From a checkpoint of a small audio captioner: encoder norm batchnorm.
Rows from block 2 of the text decoder, named by matrix and row number. Each number is 500 + 25 x the weight over its row's rms, rounded and kept within 0 to 999. All counts start at 0. Numbers have three digits each.
# fc2: MLP down (decoder.blocks.2.mlp.fc2.weight, 128x512), inputs 258-343
fc2.0:534491500467519442479476484484548476508465476438545489467511482505494499507490511491482499505459505523533499516500562512478508564498503521512503505477506532462486508503576516519485602446496471516435497503487524490496512490542555489478482477495495481468520434
fc2.1:499499494571491470507538504505496457503512468551482505503509523497496539507500505498538514526473494421522477522488498516557486424479488526507496512520521471498500514505507509467468508533559503523514488500516520483493533510461513501467506504530529475496458526
fc2.2:500480506423496461514523487517494485482484509466514482502487524529510501500528442501513499507496507472496522461492504514553501471513487483497491507512501538492474509489467514498511496462510483483454511494481507493491516474458511498479463461502543487519482493
fc2.3:488554482623480532508446508498545487492495487499478503508525496497488491499473466510521502497435507522503485491494524502498518526494499515480503531508520473535484476455530502482505515495500494485528503497481517507514525500520539514471511480489513475500476489
fc2.4:500511511479500505496485507456506524552516430521489517491510498521519500481497492513498494515521483567532509506486548505520529472496505491521525493512525568520514515513546475520511545484477498541543469503519551543501498475480522502500511512495492488504505446
fc2.5:495423514569522481493545518494551510529489517525473506497520520492496449496472487503499465491539492497510466527499515518473505487489485497534509531488495480529501525491515520465494446561509502451507508498469509508528515515514478516511520511483494530495540568
fc2.6:502579515364516477503492518489471508493513476524451492521509515519490529487506534477511519495444511531486514515516513493518471469498495511553522501523488515565497450546561536526501507443499500558501470510511497513476502491482514506523553502517522480509524497
fc2.7:509544460585519482517583484468459506492533460513484514496508483485501524515492542506516532482481493517481484523495545523527513503500494489500512501502517477480514535509543419497504414472463518543498473502507504479490485498490503504494522492516488490528513515
fc2.8:492535452532527469506453474473505479518498510515451524499502532557490544500553499517507503504447504483479487483499454512529497523529477509511488522495505487480489476505448422483465540519523484496485487490507511513513486480383500507490494478496512496491548512
fc2.9:490482467537508472472459475490512481484493531475488483478502521474502463501483482496525515514462513476461488503488547503506519457491528490562476476499508520520529484517460498485483567504492521509576504493491537590524477507494503474463489509508473449496552472
fc2.10:525508476391499470507465481496496524498493484497475510555517474500498483511528543489526485504527487485509530506482481494458501520502457500509485510510513476445524519494499515531525434524518490496549519488487488535501478483533481493492508461498500548492390508
fc2.11:468523500611502476491510480459494485486505501489505530412499524492489490485537457534517493486512496489483477525481514506425494489471495528516493492507512458490500528513525480496457531521478503496514506529530471504480500501491481502493496521519498489507503487
fc2.12:572518511488510480489519485438493503499452484584455486533521506520513468478468478516534494478461497490535500446525548491461489424520524490538506503492485464515531482489597534491513456481529491498536491498519517440501518483495522511485505496511503463517490478
fc2.13:483558493463480542483481492456493519500509478496508507503483472509496513504426491516502499510502489500505535471493436474460510475522502528466516489543507551476489503495487526512543491482550510519557505501487457509487498511509499513503501507484500506516473475
fc2.14:483504462562484548500503505545468494493516505540562482498497490468502506477491495494470469492473488486507493457497515504544535478497485512445497495475511535483488487486535446461512486464485492513514497508500515505469485521497538506512507505483466468498478508
fc2.15:481440537573499492475500479496484499492476505447470522514515520502496499519524525498489507486503515524493468500501530482489453497487502516483501482510506510536528520514484530481471554506455485480469487493495555489501516518532499503473504514494483526497576503
fc2.16:506473461469485495504550479538537500520474490478534531461501529497513527490499453491479509517476499470494483548507543504541510543515539493530510456442505567497498494495580514456471427470533490498417511511496517500469504486526516483528488492499504491502525483
fc2.17:486457518568491525496560515572493513485497464579496497509510535520510440496542469478485508510548512539480481522488541530494474523491504483496488494492497483479478553487509508500506484571483510475483478488510503532570466512477470501505507535506533514503477548
fc2.18:537450517474495481510573513475477503439522476508559546538539491512525517507477511524500490520563530512487505506496549477517491546527466529516502499529496480433493513487547546506482536530497510454512486513521498510507506501469500491499474486515494510522502458
fc2.19:497517487558524559542536510545489545544501521498489454463507511474510514512549514471495494500537494492486523495499510477518506533549500507545459517503529495493506479483511512470488518478503527509510512506504453494545496484454503479520502510499502520518570504
fc2.20:500483488473492500512508489520491462514506489510543508473503506481515564485511492503511494540491491502484477481503564498508475486458499493492474476539503478491521504496502479464500531505491531492501502503453519552538510472458503491469487493522467493514511511
fc2.21:502505494491493487516537517498485491489488524536507495519527497496525443489521486499502486509522520523520492507517469483493492525523473485463490551488511509520494484491547481462518502517512515496491498513496498492513517496496451492504494487505514554515500512
fc2.22:500584501540503522483445483480557507479470509482514505478468503517507466499520491498490506506516505616527495536485484468478489551497513529462501520466527489520524510485496502545528541442497503490517502503508526551508514487516491492513531511503493518503554487
fc2.23:492536503463508422491496491438495499494496475480517482547489524512504513484475556495537503505487521498505547536495465500481505463494472501484512499501492528463490457505504587539495424536453506492494517501481463481487486522470471506488518497499495518497509488
fc2.24:471485510437495504493546501468508550515485524485484485499491492483505532519501485478479502512524494485499507508496553490545480498473529486506500492472505493538485494499557538482489489472496500515458477499543498506502514491521483495463493541502477516502509510
fc2.25:475481427534494544496525506474489511475534558469483505495508513511505472506506468523470506503590493581489494492500517511508503493520510502536532505523489467491504523516555518498499504488492492483521496509493528510529519502484492497495499505478509505486467522
fc2.26:447546476533506485500486495480535475503472506512480541487519486499502499518517473502485477480450490491504489474503533502456515494480524513499481496476502538524506449542500497512465476489505496480483512497507493492525497508512483495486502465507487504488417510
fc2.27:527483474473503548458524497442476490505508461530506506470470491519508480493431526490519513522501497470529503436505431512502520518482495504484489529521512464476497511499478465485489573516496506504519483500476461460492495514463480501510509485511517471497434447
fc2.28:493471505633511491520511505503499520491479463510418497492509508522489487507510509518505495521518508516468503492516501504509501498478514499472492532484511506519491489507541452469497512516544505449542477502478515466457505523530518518482502470504515495498483535
fc2.29:517515511472488518514505508529478511466516523471527481524507487492490483493549491509482483510498483512505514498510501459477526576492481508473496525517511440404489495518494488496535572465527517478478534513489492526487521503538525524518508513506491524516575511
fc2.30:500513542399503484512545503508485527532504445504493487517503519506479474519438475514524486467519492496520523495525472527474480525480489521451491510500482464545514524456517548515502523545517527481496494500507472451453490496505528532510506515507498487493517515
fc2.31:517549535483468526494554513531506487490525527536528466485487520478500465519483515504499503508558515471508485525504501513530509475506512507531500509460494452455496547494469485511472443505480524502502475496519484436492499519515484495486518499496514521482500493
fc2.32:483589567468513524514449514540521514495503468502530491512474527521494495491504490504464544499512502521477491500500468524500512562490512489519497482470501552498474500485507483486509507455502504447436486514511494505501514514474494494501475494516516483482475515
fc2.33:506555487532519508513512527439489459491509450526490494525503514501537500507546531493483479507525506547544480519481511508486517487502525520610480496499510484538510527515507464456481448479470489473517508490469469488491507501542515486496505495502482514498461507
fc2.34:484486462549490504526524511555537451503489581476515460515519514524492453493539489539477491512492510533456525502474567489535516467503488514554518508471491527464493482504491465493504603476541477493448503505488505471535510520499518519497487505502498487513530462
fc2.35:505498488492496556512530507492490533501511539459484498495479480520495491517488475490488512488537520499491505515494536495541472502544516502460499479514490477539516477500486558507533492540467490507499510502523515515431517497448500483475499489506499493502506492
fc2.115:501421487566526519522548512480513505462481500471486479493504533520504464492474472530507497490524489482495481491488452500485469545499506487501493520527496380457488504490536487471487529478488505498486509508470481463476495509455475489516488509512514512481451502
fc2.116:491479510512478525498502506573531491482491479474514498488530497527494489505515472520497507466468499515521496464524536503481543479507517505458498487543490520493521479509548525525528504540510467478475506499492485476501484499476511512532475508523529525485515477
fc2.117:510414532477517497480537475485481515494527506523487491502510559461502502515509500493483521493512511487488476545473510489507498528512497501501493477524511483457485545502517539502491493556497481499477496513508482498488497503497484510473525528505476485477499531
fc2.118:462512505426508509502479498551517512490533498489530478543486484472518509506499519505525499472521510507489540503494523488451485501492517496505512474531510468524491502477460499506560482532465482500479523523481477462497506514470465512493460492498493511490480461
fc2.119:497480511545507491476488535611480511469485454439456477496495503476509509504493516485522495539523485516468531503493479505535475461489472510537495489529516503573517532516513489499494471495501517525529498513480519491508505505515533486515518494497481489511396515
fc2.120:503514539436501516496464511563518486464513485525475546544491460508496463511559557479494489506440501525497496545504504492488468471527496490507499527510495477462533425523512515506511424483453523494518485503492480461564499479505476482499516498500506488493431488
fc2.121:441531472451489521483463497509517493500488495478500502529494461469503499502529472499495483515522491546479510564488521458499522510495520521572521476488517477467518503504514518490461535521524479504490485490517520555493506501576540525510497521514465472508528483
fc2.122:531509505487521474497503509517505507492494554504475488506485515493505505500505522502545497522491507476473557458501527521507486513474490514488490466428494532547480518514369450470527530499524475515483514492513512501498509498510510477500505505506509463508503477
fc2.123:517488450550502458497459499478545488515465532499520493485487496515511534500496494495511505495461482506522494502481506495418460532468496496536506478427480543509512452485440491494548512523527494496485543496466506542483510475517565502492511479490503503491478513
fc2.124:481513500554515480479511494460494486552514476486520482505470525516485483501502543494498517506500512508501488497513458485538489456488513471514497504509483450472507518471509471508571608506497503485490496510543512543488497491467486495498471482485491487486529508
fc2.125:529499473476465488519514504546508487506501522498470495506497518475489475503521498500503486480538494492495496472495476489554489466505519500463501471506504507516478524501418463500493490464527506496522493504513537468522504482532485473518500474484492495495546497
fc2.126:503496529591505516504458525515481511476480510469488507511495501460506466510506546517489515525523501499503495508486451519544481486495462515482520527517502509611465464498515487514504492448525506483520497488497498521479498536510485514497480487502481477493474492
fc2.127:490469507534500487498445502538541509488495513453462498486494511483498528492477509488510497528479491474470524522514472497486497541490507504522500518460505538518487508507491492497494512553566502483495484506467504446491503513481534527509482483499491472496494520